From a checkpoint of a small image embedding model.
Training: 6700 steps, batches of 64, held-out accuracy 99%.
Rows from block 10 of a small image embedding model, named by matrix and row number. Rows with one number belong to one channel. Each number is 128 + 32 x the weight over its row's rms, rounded and kept within 0 to 255. All counts start at 0. Numbers have three digits each.
After each channel's rows are labels from the 100 images, of 14976, where the channel reaches its highest value: "top examples" is what is common among them. Only what is clearly more common there than usual is listed. The data: dead-leaves pictures: piles of overlapping shapes. In brackets: how many of the 100, against the usual share in percent.
# convs0: expand pointwise conv (model.blocks.10.convs.0.weight, 192x64x1x1), inputs 0-63
# convs1: depthwise 5x5 conv, stride 2 (model.blocks.10.convs.1.weight, 192x1x5x5, trained with AdamW), a 5x5 kernel
# convs2: project pointwise conv (model.blocks.10.convs.2.weight, 120x192x1x1, transposed), outputs 0-119

convs0.9:130092087095152099083103117130154136182134142149132217120154091104151174146154160122090103150169164159162124107137136162153136103197077063149166100102135113126111170099113078114101152087098171
convs1.9:156147066140164164125155140157131148183146095061143141160118160153151174098
convs2.9:159128132143096062137104172173147143117130152183087149083136155059143027141160102143212211108072104076141136100181155153107121093126168173173144139197142172124102132133068169118128077091109106119140168145169088133140139108139169190139086154123139151126111163134106115153137134146169104147116102118110123101135100121113134119169143109167124109162105092149166124
top examples: bar (46 vs 5.1); ellipse (32 vs 5.2)

convs0.22:115116071116109103191119165158161153119160162147065193150185103082107114139120140164114143101139119120101107060115187083161054132100160118119167145126115144152122153117116098155085124157150072
convs1.22:115124168147182111170102118135116090140059136112142058124089153103136088164
convs2.22:121173153133091111190170189138107089141099159135125140083097207115079180055075109149095106098083156079155086083059098145082140107096125115115088173097109133170159168115127161131116132093119105123121084149194143149194121097091154109123153090139087115170113174164105150158115113140143107185131108119141072155136126081105168113140136124168121118091094146090146135
top examples: mixed sizes (62 vs 33.4)

convs0.167:111129129136099124123111117154168175065139072107113086154134140129070126149115085178114105109150160102081125168158132150152085150164156156057137091093184147089172166105089182144118164149177099
convs1.167:096160095150099159170138085137174145112167116094137123083144097080079153080
convs2.167:158143158097112092216056093144153153113111114138174129146147110098087184133160140156105149121094157127196150048122150128099153159135160082106106157097145164117100128095105123139136048081177190144165141092129103136141046076120133114154089091150147139104081136084120142143159120121117110149118133103120164108109163088122137062113065134092153138092125173107074129
top examples: gear (27 vs 4.9)

convs0.105:075138177156105180156116139141083083116065164125126123125141106142118196141137090158179176094120132115148143136124106143121151131117216090174098142086111131079162128174153184115109110103170086
convs1.105:151095100163091170168130134167113141167184157153145169171153123114186146156
convs2.105:158115131206144140138121115120131132145106127216111051148176079156173090155093135114192188163131132064101130090140134187095067171162096151137111146158134182095096151117112151140098108099095096136073141136145104136169149142173186077097151164141154146158126085143183081098115127130125085150120119083134158147166125142079112140095173109145154135167132112118140072
top examples: hexagon (36 vs 4.9); drop (31 vs 5.2)

convs0.65:144075170158091103115159142174132079108153164067158131083093154123145169115167155125145101133161108137134102112105117086221114119124152046155123169127152146188134087145131136098094140147178147
convs1.65:129179158140102115126141139147140088110162182158134164183170094148175172169
convs2.65:129091132132180165106149152151126101163163099135168096169172147138147168119141123159116091099171114171123114137129170095131144121159101089130093153182161126147162152033146159125060108103132140131139208119117133166075137160030072137099124172146082214065137125105149078078147154143130113183158174117142107127102104144128096154121115111157099158135119152119112094
top examples: star (61 vs 4.9)

convs0.187:141075091132124156110162072161159109078160103106148187104149096170141112077134128072127089123149117072166099066165120139111106087109184161112082104154115117122131153123141068149146079147075117
convs1.187:129131161164105122128180162129173137129164150108161191154166127075070160140
convs2.187:091116159178139168140140136123149139161145128211126078141097133109114026133153135129152141165178093131121178113159160120126154155190134092083148119192134134131150198128174104122138117074114104101127177163123149135073162108098193187173150176163115155155169075119163129173153114122110124172164143137110119127123158162067106176132136145169120084133074106130155141
top examples: large pieces (89 vs 33.4); ring (53 vs 4.9); gear (47 vs 4.9)

convs0.176:105119171109149136157109141081040130095086140118157147102084088077135126131118116155136190114106129073075154110059127123116143094067106187204170121127112101125125142163115108141123091095121124
convs1.176:152081088134104121104076140118086096082121101121085085095111092089098140081
convs2.176:118203118160139184140118135118143124086161207100143130103094197158123066094167138072148176122145135105055104116113164137127134161176119149156116116125112121166160164129077137123121122076084089110058091099180148090207096116114128152114126148137121124105090093103114171197124081138156149133177115113116095171163088108146152160117126154114134143111141101151187183
top examples: circle (27 vs 5.3); hexagon (25 vs 4.9)

convs0.5:097076123108095162163181122088139135107097105119120133112162127088135159151088127193140142107104173132087169078144143151136069098149168161106171144126138181122184123076090172184135121172180149
convs1.5:117107133158138148162132121131172180087078088169133143101107131191134064099
convs2.5:121106096083122132087134109162129062186122105159134175152173172098136084137103106119132089141074144128131126092054198161135120120106127065222123160139120145077116085082119060144117104159124174079150080127140106129153073122128143139139157084141134131117098129160176156183105147165101118131095143148082088087164162123050160117149127099168101126135109137089113154
top examples: ellipse (46 vs 5.2)

convs0.155:186075117153190128182119050135122104157140144108174165135166095122145145105172155097106183120074155111087120105153111136067141089141080120180157092121116113132195116133115137140176105126123157
convs1.155:133109167131137135125173188147143166147170142152176189162107126179172155142
convs2.155:134122147125129117050175137132105132127159176134182109170110174152089117123126152111143138107069125140128115144160094135081153151142189111190126132068111121154115123147153123102142174128118170104072143166078092104168146138081132145090112108110118124159103113078130178192078108144204128069127124123129129101147182136180157175130124099025150127088160115075113080
top examples: frame (61 vs 4.7); square (26 vs 4.8)

convs0.72:110104117113179128150100143136159091163163102124147157160139112089125101131148116120156137058136142190149126158112151087158158150096119182182152132133120170147025109113195140125156087165067134
convs1.72:154137094083103127181120169119135131134117122087114199182162126158178166148
convs2.72:110203082085206153112155000098132124154093139109127168128117095153103179135132106168136073124169111155135164084134170112174082125140119149125090123103141086143119127089093119165098142137107144099125131118182133107125088104100130161113115100131116085089111128052084153144133135122100142141180174162136152139148112120101116133183151124132113147145097182149059171
top examples: large pieces (79 vs 33.4); semicircle (59 vs 5)

convs0.158:095114125133085119143123106179075128138126125144074111125157110095121155090119097210151141179176168179094131136152114137189162115074094129061117135121176123155156152091171177116087091097122143
convs1.158:163103153088125173156135170131079163066178092130142156157095154142146111164
convs2.158:119118138105088118127121158132163166126107092135137137062183097135127126152096172194117114141120123068119174070112151116108145056099115113146133050105193122174147169108122119131139147131160091164149143134173106145106121143119095120132130140151112096158127125166124129105118081141099149075146223046150104114131062200159162162136068100126102157091100124062101115
top examples: cross (58 vs 5)

convs0.189:180087178168124103077113167133127158123157055184119134114117139125154127120200101190110085129160159116101141165130148152109113180168153147071115159165134162117116162070097155083123129158097135
convs1.189:124139102166166136087129127161159174091089170086161177171089099151113157140
convs2.189:119097129118104119147083162171196159106142161100143108162122125125135118125094140116120115120132079144105160162086127165102126137117114135093111178179154178185134116156099139143192140208081133109122062154172144081146066147113117191162159134142134167101137184166148090080053121073145136068095139143047135063136126107107133163143095092117135121109128092166099141
top examples: mixed sizes (60 vs 33.4)

convs0.12:125148186099165136115156239126151128114108117151102122078158146150159111090120147172107123085144194101149130102138158140215084152110117139103115112145090150125159099163096092096144128165178111
convs1.12:143118089099089146158068102067108133113146133069099121127169119080102171146
convs2.12:205106136103127149145108120128123037124127150086119148185099120064142137172091161135072143140142115145147149125082154096166168164163052116129101125172108110120157122119180146115104120146074115120102160101130087116149119081142124079151130116164137136178112097188135139088128083136183103094143142121168096099134184152128109122154128135155098142125143240142211122
top examples: mixed sizes (61 vs 33.4); flower (57 vs 5.2)

convs0.1:170058154111179159163078095159151109146100125126188169080156075114096161107142118095174168085106141165167126145108143081102097113135110112138086139074117116128142131099156126082116049101116146
convs1.1:154142153169094124166164153152168164149148165163158160175180106150169146164
convs2.1:112152146129139108099204075106120067120180142200146070184116130071043077056121133167095136118126135179167170128107111099175144097067135111126140104104137133152154140151170147121132126188154157113175120120074118123099109164089108135202112157161079104121118183148087105156104138139146159133126138128131129109105114138198161137163129136109064139110151143109168124
top examples: frame (69 vs 4.7)

convs0.82:058131040151144137135145079096133113175145112092100142151115090130102056179117191084096085118130136092128102121138095098104167140120136143104128105093128184132105129109170075173131102113095088
convs1.82:095133157075132090155168155108155135156192160100185128170177135116116139103
convs2.82:153200053097130189128107084139098155172190196121096159171142141162082139130109099141121085137183103142142155104167098104114148144164130145186100107124102111122082142086130112127116096102120082101065198150138075123172107083129163097154114181087103167146145113122127109148143124101142100100170127120136104132119122155082180142159164133181168144166056143166128166
top examples: ellipse (87 vs 5.2)

convs0.51:111042109074152068131154160139145116082137076131132156106132069150103110123108105148143168147160070122165089188102102142163133136179073160154177128109115119128149127070095144073143149138125144
convs1.51:133155086156113141154083134174108074074121162096160079131172150145157130169
convs2.51:099170156147116095163151159165177162146116148136099128121112115200169181132081155092196150111165053128119063143077142108118137156103187136167156129176131077159156108132137125174158129158093171165198072080159159130087146164153104129111118090140147107111147116137070087150035143086114142116116154073131109117128145126093109090099099118130135149165095123127088119
top examples: rhombus (25 vs 5.2)

convs0.101:143148146138162133130133084150130102144141147108153166120162143069083145124079102137148151100110131131168073149167201111179171075102118119150106090087115168169124091099149173139180032130138136
convs1.101:147141121134153101147190173149143137119142166142106197201092149154150157148
convs2.101:116083086116161135119151108117161182142126153145169148140110057143113160103146094105123137143151150169137148162149114136103133120155113090100106126122141126133115114104114120104064115125197151114167145118157101159057177180132089152194119113103145167085150209080104086187142110108069168176195126175112140116073155160127144111143081078107092104050155170128103117
top examples: cross (31 vs 5)

convs0.119:094161101102089101104106130119170166131104143196083137160080168137182128193168114152159111088124153175164121139144108074156092161083117137111102153145109139140167142190120069161087160161126151
convs1.119:121069175141155126164159153153151092143143170091072072132128179123153111134
convs2.119:204141075110071132158122180166154134099112136104130125090103170113059145136111047082114087076116212181153161071100115126158149129077126181163155150159158117150148135153135155083096149132146157106055097132126130123155123130135148147148115148122113109151108220118112152178104079137160112122169138142139142173141155125128115125112116142131120201099109124110136051
top examples: flower (89 vs 5.2); grey (32 vs 14.4)

convs0.117:113129081128140140112118097054090165117088116184124064180142082109128122193097136173179114079116169170103137100147099161135101086170164112109126125127135154158140134121076132107112209141149148
convs1.117:098177139125185177145109135134152146111130118097096084160100163186163113180
convs2.117:155086085108085115104138113157112137096156143148136127084107133101131114055152132156135097123121101106140084118079152127115127063062135153172214152144116112148092148135096151098159133070135073074067057118169129133123079174198089181150161120164135124108167165115127149128117166128088145085107142120089143173133132079121164129121174102153157162111115100138209158
top examples: gear (25 vs 4.9)

convs0.99:137099168150148131101075124113107148184125144109123137108154137128145152152128157126123093146136178216111158161141138154048040143116111110125125134161130111182174180103120194114163136105115187
convs1.99:081151132151120106166167156108175168097127170165122096107101165153175130072
convs2.99:103107092124065087101159152150126103090158144121146130065111138047134101100114116079071080142075170103132072075127106104203074164168142117098152124124146075170114167092110093129177102123088156041065097142084120110101103090157106139143129094090135095079094102153137181142153095121107133154153118119112070117132126130111132098111071128143157136137135126122106166
top examples: triangle (51 vs 5)

convs0.83:112130138118113133124159180150078101177098200129126136160167118126192095150161187115074100181073131159144128098096144106205165118083102089154100120116099134089136120165111142155171159131159132
convs1.83:132151129120162113155141146112092168188162133095144178190187122086105158118
convs2.83:127066146136123108130123198145147158144153129133117169162127134141102159133115114144144102111144123150147125198121108128126112098068136109149078204053190054188126063148074090155112096110128133117182093123151105109076151115149173126122152154140152133159131101085121140141213184153129146070084143072141146143118184146109087081112119145071153155165113136152132107
top examples: star (97 vs 4.9)

convs0.133:131098128110154149152161087131127140094092157057159187112155129159138142097080151111145156137141194101171177086142134117168069128045140118189152131101132094146155126125107123112139090081095182
convs1.133:143143144122156125148176185110172116134190143140184168158180111130153166156
convs2.133:134139075166111100146145096136128111120088161150180100092082084158187057131117134127109153119097089118105102109130139100117203109122141129108136118060135189176153100155166088089128099104170178128159138110131136178038110150063132155133097176152121148162142158137154009118118154162125157140133153086124168104109139137086155123148100114121172099127139130122077154
top examples: frame (55 vs 4.7)

convs0.39:090149092116181064170126129108152137176110117129170116158166069110147169108107084152128164145154069142095132122152141085189102112124169190127116167170121154125134070078182101097114107122131162
convs1.39:138109145075126145134185154156130145121122089062123092069157113181142086146
convs2.39:119106112112094156117112116170172167129071109106205189104092111141135117125110133109102087176174139159164149134124129171162068137109162104153124125095157181128095195110107112124108144124178124088173148109106036151151128113182171156156107092129100167138098163178095121103096131161119185199137169213121116135167104174148157110092147132107172155116113148112121156
top examples: triangle (30 vs 5)

convs0.8:101149158175147162121142134162068089138089159095078075099156129146130127130156152117150122148162048117108112132103055104103087145088152106102077128195108160105154117174181165143132149143170125
convs1.8:149114170168112140144123173170126150159180130141174168168185170143153147162
convs2.8:160154139138122118167077172151130132128085070093100085075173106134166190172119189074129088093139115084161099126122181056116118113108134146087188141116148105128140142115160122095158120148130161164164166072112116138095097149131119137109178127160123098134205102077136164122086132161147122131125106119148134109140111084106077120116113152084197137195073149156083067
top examples: drop (57 vs 5.2); semicircle (36 vs 5)

convs0.31:163129151113122106117131151149081143169051125138100144147151106088137104133136180147073153168119130140153090101084112079222179140124143150196135123120159132108171171141077174170135111140168146
convs1.31:135097097098111169156094113149139158170174156133166173148068140079152170136
convs2.31:088109089104127151125122140161133138116150123155134142093115125139110128155164155151163115093172123187151089180116160125151076087094141162139122151091203128124089086140083128123054142123065106160212167112160144098086146140105129175156116132147164171157135118167092161154142220146153140076104148057144089126172137163103086098152102190072145156130131133141110089
top examples: star (82 vs 4.9); large pieces (79 vs 33.4)

convs0.76:109154128117104188131165137169114081150101129102142140165151122167177116083132112178157167100121122108136130124166111164122132189181195133129149105103076136060160097175130057144087172155156122
convs1.76:126156114134143124152174171116137155173174163161169157188144104139182140174
convs2.76:119119150148139135122100126127178108140123121121141110145140147135091094131113097120163127125065111040104103077092117149060138130141118115140148089073128063124067130135158096106172146108167140158190098144111097137130126117104150105084131117161125100159140086071173165150163075139137098104141115206178125126179101078179087091037156158074135137185113088096109111
top examples: circle (50 vs 5.3)

convs0.136:153111121074105158140198118139112150093115112094136129072144045137191108077126160151147127085135192099128173069158156112151113144098093107141114113110092088163139158142125119121137177154163187
convs1.136:089099105137085129093099101080085118117097103110093085095079112079091103111
convs2.136:082091177144161155109157088083078091158172107137140093161147092150145107073150163167138091162088142113136138142149124138092163133138090122099140103159125137117167070132114147124110129206083081120109153158131104050231166109202163111178146100110134109132149101134161154121125083156133097118093109111156101126128120117128097092160137137117049123151144101169176060
top examples: heart (25 vs 5)

convs0.60:134097097195103132110112149153061149178122162123101098104077144123129141127118139118106130131082096162137108166091133124136057161084104207132102142137059061113131105095182136153112115099173141
convs1.60:064099145118126125159147127072152169133070077112175162142141132163148163150
convs2.60:196156193111165130125115116097065108156103147134090159053130158092088118081143091098167166077175078083158135099108125117144162118085158141083110121151066114102085129149112136093106023128149142207152136114156166139164091134166123172087109139086101113074077123132095109110060128157122128114112150120139074108099136136137138085124138104162170115132120131118127109
top examples: mixed sizes (62 vs 33.4); drop (49 vs 5.2); semicircle (25 vs 5)

convs0.70:129090146108094113128118121143122126095153158053158194105138113131190185105107088161135181093195138113146082098159132133171120138084179128118089148124150100192092097128124138149197106097124114
convs1.70:083117168163093177126145169116151105154108164096098163168108143181087142166
convs2.70:130110167168153135128152151128134149095107136103151165127108146149096155154082123148211122121157165107132138121095137091067086118128149152078138155141057135082060124153086135152164118122134151174191194133174126121075140199101145150125104172163115172135110174080145064094125133086140154127197138136182167082093159122102156113116065109108109168125131150107105183
top examples: gear (47 vs 4.9); cross (30 vs 5)

convs0.52:100086121140111130191125131132120080117100141105169161035160105106090135166192120147151172080147169122126146097084134116059137144139149169116141122089089158132118141123189123171090076136132168
convs1.52:126097171092096135181133155139115147153195152104165182146169151126178101129
convs2.52:141218128093108100136182084150093105115142193129133119185133113084119135113159143161123072131104149175112132190129155111171125126084077123174051129045124085130178051172107129142111143115158130124165153108126144060126131117099086097162110146102128138077106158121139115119159158128102163105124146071119135147080111144154168137093136133148088120073101088114164076
top examples: large pieces (74 vs 33.4); frame (44 vs 4.7)

convs0.85:140146086142057148123074162088107148128198130156112101151115170178066151129112122197126165128087140065105124157130149094134138150119133116124093182157124123158146134063099103076115118093178150
convs1.85:073099162093169177155153147120119092146105086096165138176120143187099117131
convs2.85:193082129071088118141114172115182146132065176186081137157135134110141120161103104172106120090108093102134129157149147063146107150165152094124152136134134174129133099097109141149166150143127052110106078085182181131133150135167105181106143113139129110124164148129070153150147101141145143126085152152049093128118150130134105128188139065161099089124125155076042105
top examples: ellipse (37 vs 5.2); semicircle (26 vs 5)

convs0.138:132106109129170157176222100157115126123132140207150111133122203172120091144123098104138088081142125145140086072136144124092115102149161172137162145104153169138152143105146130156205178140140118
convs1.138:094124159096133144137163079072146084083097094159151082084137137078126128100
convs2.138:148139162074162195152132143133116104136149087134134119132141194189119182054117075175061103134135197112174192068113081107126135053102148121112148131152155153139122074177160126096090118173091117177133102135139143127143168077114117155110094083116092131158164095128118107077123134171111088117082143110142079139103134152135144135163107140129161185116160154132171160
top examples: mixed sizes (77 vs 33.4); pentagon (28 vs 5)

convs0.0:127109141082137147169142146118126175153146078136095125151165134137116157139094134172116158086111163114054146061171122133116038108123146190136198121133131143160148119084090128119083120179165097
convs1.0:155110134121117123082174108120083168075089100174129089151091093168173109140
convs2.0:112161186107146127133114141088124143158094094084172119167143164112103068146098074092125136144035164179083067053058124149083117146115126073146139124154173111133089096142162101167089122173124158126141099124074110171119062098159163135127094096119096115118151087146168103177137104148152149137096099101119105100099170070091130112152123111129078077120109121133151109
top examples: rhombus (29 vs 5.2)

convs0.162:138121143167161142165169113154125130146184100125099130102095109094091100095146089146048115088153188233095096112137190152174153140142092116144129104133098139123119132130088168103091127085140106
convs1.162:152082129057083117142102165097130179140109111112168157155152149186144155109
convs2.162:151130112128174141146137071079159091154119082137108128142122113107136224102115115163110144130120056184148128091119153114138091143163189108154081126116131094150086167145120173121119136159170106143163119091138152165140086115124126112117063107174082100105069135126054106065120117119142111107072146133155188052164132132138096166116111072138094147148106159195164155
top examples: rhombus (34 vs 5.2); drop (25 vs 5.2)

convs0.13:088078149100114155141139133100130138153107067109109127126157125132095170142096130181092142083088211083090155112174143168145074084156146170095166141159140130185152112101085139167092144168162124
convs1.13:151166191084114124142079142152087169075103130125161171145127154142090151093
convs2.13:167144096069115106109146117103188086164090091136109194154148149113096115169083089090167112119136141100140105141079159205094125159091156136122167140112116118164176082158146122174134095146134188117099039098126142121136129078152153150183179104146113175142101139164168148184148100168157120148116095134072131093143144134104107086141087077189107095086136120127097111
top examples: ellipse (63 vs 5.2); rhombus (29 vs 5.2)

convs0.184:119158147080149109130164158140133128133108165128103162077150138137120148135125160126124072124153102094094094104155149192109125086199103155081171120116110144109125099126159037189076130136065176
convs1.184:157131166110151093141157116155093176110171102077120169156146151185151079158
convs2.184:158117122133084108160064147109125132122164143188108158121114118085151113069106112150106191176089134109130118156150081177138093167105136158147149079103061130100129181153114093102167103096085107094094085114131163106083136050150090078166172134111153112074163179154145113087120090150124176136098087081066157144141189145109093146131155155091132112149119102141078114
top examples: tee (29 vs 4.7)

convs0.156:092143141092098156102092099112139166155209124191101107113124147077106142137129106196096149119106092049076157152122142096123130106150179121092139129160163127157139190109059165118122139154116121
convs1.156:146099116116134099124150145136096167140159104148140166096075060154063175103
convs2.156:149100114030110157113063110151163131110105114096122098045055150138108136193168102075129194102108151115125162115107148125119166105119127105131111181129119151096166088111158117057144078126185097140173116167099141134154143151143109119133087164128145193118152104151092105150142090103136101102099142161151137148080149127122139100141096080138112153151059173054134110
top examples: gear (45 vs 4.9)

convs0.159:066130130083111097106133159082159157126173122160126083157177153120100153141147070158068111082108152122085096202146129145162133127143162070103104092158149141149132191118093167074124096114146127
convs1.159:118135071104125154169093092181150137114107166143076102102172100175136147167
convs2.159:104097099103083169185108200156177194123092114137144104081166131071128107103144161156142117128125098124167111072081145131073158067107082140111122138076159119145228175174092132170140101085203101202097129169071141141129138082157079138112115110100093081137140160129098125113104175126124142123134116151111119148125151145156108138109091112126102096116154112112157115
top examples: gear (36 vs 4.9)

convs0.41:106130097141109154134087177091114178163089074149181137111092114171095091155125124176128160103093125072138068126135163158112148089125167151085139173104178166155133084068163109087121130165152150
convs1.41:109120175167092161133161098108120062073117186144089114155132098104133135166
convs2.41:103143118087094141121145106160114165161086140168135153189175163162121185123172134059098131130148178105112042170108140121157144095140140188160107091145123073096122222123110103154136099114083101166119147128148126095162128160089103130072074144114131132056151176114098114169116110119148150169130164097094077166096076109106131163142149121120128146164108121083090173
top examples: bar (32 vs 5.1)

convs0.182:146102152117094134107086133141171184149129055135133081154126166153120088119197081181122085156147115108081091187081160183138136125160148171085112161154125115146134149068103150115105126103141166
convs1.182:136165126140181186131112085136152090129091160154157101141085078157141167171
convs2.182:097088136114107081178115128178093167054129119102146131176106152125129126118154179158102168138110102144134211121101162166124145145157053149125151103087150118173153096146114102132120115182095146147101126106134113129143073140171101135142115158196128163122159168094177094103075165106172125114101079142092134154088150088146136105191138166156141139128176212104191156
top examples: hexagon (33 vs 4.9)

convs0.74:131107133120172141128109050145198120091085101145126118147115118226085112149194115097128088133148114115129152125121172094133161168194165168075117132117183157104112107155112094138093130118125101
convs1.74:094111087095148158164067100150089140155072166111102128076105093162131144116
convs2.74:147093122125093067120187148174095125157088087118104129121153122125158131104141121157047119122124135150113092170090077108130102095106053072075106121146119147125105126180095096096147050084136142140161215101147152110094135136168156135100054140118075171173189100150105108134135098139122135137159172128190128082148159168113093120149123143109108112143180134143162085
top examples: tee (32 vs 4.7); arrow (26 vs 4.9)

convs0.113:166155200093164092114140153151081138204097148111145091114136093123140044112125197130088133143093120101188124110129110107168140151120116136161134161122077118099158120185104143189169125151122128
convs1.113:136145137149089148151178175161174133107166148091083115142167117093184170104
convs2.113:119118139104117077136099178148122156130110097119118157146150142119130137134130182135162168121140088158152111169152119126111120102086162125202024141058126127175144104119112105087147111163112120155169097165138094139135150143134127136131117133131151112169106111147092140159119184162174160035025125049144086094095107099138080081125114138058124165162122132134136081
top examples: star (70 vs 4.9)

convs0.120:079128149097096177105080197171145085128102093114167095168116130137124127124145127136110128155162096118166146137140104143127112180102160115162181159078124149136110089142223175111080108096189121
convs1.120:082163155104126085145114123100091189129104153170193176135138147099139142166
convs2.120:071153148126086107109153172163121136114118147189188103141152140184158114136122088121106144085124122101120109118148069170165142118107126161106122107135149074104170146055127123182166103108063126134092144142091172177105113068197115092077083136107131132054135093108141173080090124155144089139105108190109127106138107111161146160117140179163104188183116097155113155
top examples: drop (51 vs 5.2); heart (32 vs 5); grey (32 vs 14.4)

convs0.151:062139120096169063097074132081149180102164113154111084147156169131118102127102112163079170136118126118130088183158123173135124135130156117095138089143162141158145136123095132057078140138209131
convs1.151:145075145111150148096149065151135089186092175121119159171152139106166095128
convs2.151:140090116059081103124144140140135139169119114103153105134147163092092120111161161109143122117173116132136145099073152227067175139122127129141117088067149114154177173155109111100101145111161122193143106131119173116125149150110083121092147124106090110142106097102121092073155116166121138140033137171131167168101124168107075140133071107129046120090080145060115132
top examples: gear (35 vs 4.9)

convs0.64:103104187156111138133060178078114153103132162121162101137123127176159134098113118075075120161145126131091209193138151168110118189163154138143124147189103117110101141113131140100179125099171104
convs1.64:169155169187091135122173163091116088169100105176128110102132158144091129166
convs2.64:103128102144131121166091116107076128127117113171130206058074140111114095148120098132114124063142145106125150077173083100152102105092089117159117091103135058136070130112198162130096170174107151131122157077153099119106122156118107155125097139137152077172085136147102139091180134104106145209130154121107139174118163138155164103165159054134153150146101110074068154
top examples: ellipse (34 vs 5.2)

convs0.154:144111108100080118140119166132103134137162070083112121093154064122099098144156150135097159123115116120086108125082112134123148092201164206109122116077096073145139181165093096133083115122102194
convs1.154:138134124175077111141172166090079142147149173102111177163145072149117093146
convs2.154:161182094096117113118120100149138110167128142087168102102107148165151119097110069195161162153134172139161145147127121181154154153135148140173119149122210171176171152156083112055142114101148079172146095093165193116095111130054124109163135156122169166147112147168127176100126149126141127143100111162161183135129113146131175107110185098085076165111141116116063166
top examples: tee (86 vs 4.7); large pieces (71 vs 33.4)

convs0.175:076197111104167189129190186201097100159094099100110151193146122166136140144097114154155129118131108116160125085110135127119109153136146124175151105131148122113081100157158156096067151126092079
convs1.175:149115148153102126111147165100127143166174173122152213191146140133144140173
convs2.175:112116107122097108118139120151151161141163135135105164069124129141154141128168110124115110065079135104122125152111129141160158085155176103013127092154097082130158082139179112098085179169109144108124102080154163136092101185121112119115092117130108147174076084132191181125139095094110081167129096209130087182138093070136125138080102125152158087152141108149120180
top examples: circle (30 vs 5.3)

convs0.106:112107120132174187146119177143112144109120118144115153090171089105059103152127099118189154074179170134102093094106153079118166144181150139117136093079075192134106166104171096146108111141129102
convs1.106:083128120162089072089150154156136183187147099131106183131133159147119165118
convs2.106:126168071076133097133119066120096131106127116100115170211104174118078151140146160156102099116161120186159176201182062138183098180100069079128112135145097099121146107128127164104098118132129102090069156052080129084110100145116092141159126085141131123065204104117085175130128160137138140131108146124145132150161149167146145113116122142163081141136120096147114117
top examples: large pieces (62 vs 33.4); square (44 vs 4.8)

convs0.58:110087176140101131136085175055090141130145153104137110139112132188176114091147085072110110178168148138103172198117126147103118171158157176137140147164086115118139124109119155066170141104163089
convs1.58:078146154161153083151146160139144093172194081104098130152112172161137104107
convs2.58:117087102130131118159098149107118160144124098170078162131067133059129126145138103150132108089176105100095115201140088086132117073096171133145120107086085132113104134169121254158167183177116130109137149122166151106164185147141101148090130153094081161150073120124102123075132115121110145154089120146072111124090134171111178130106145116103128099103101094115053142
top examples: ellipse (42 vs 5.2)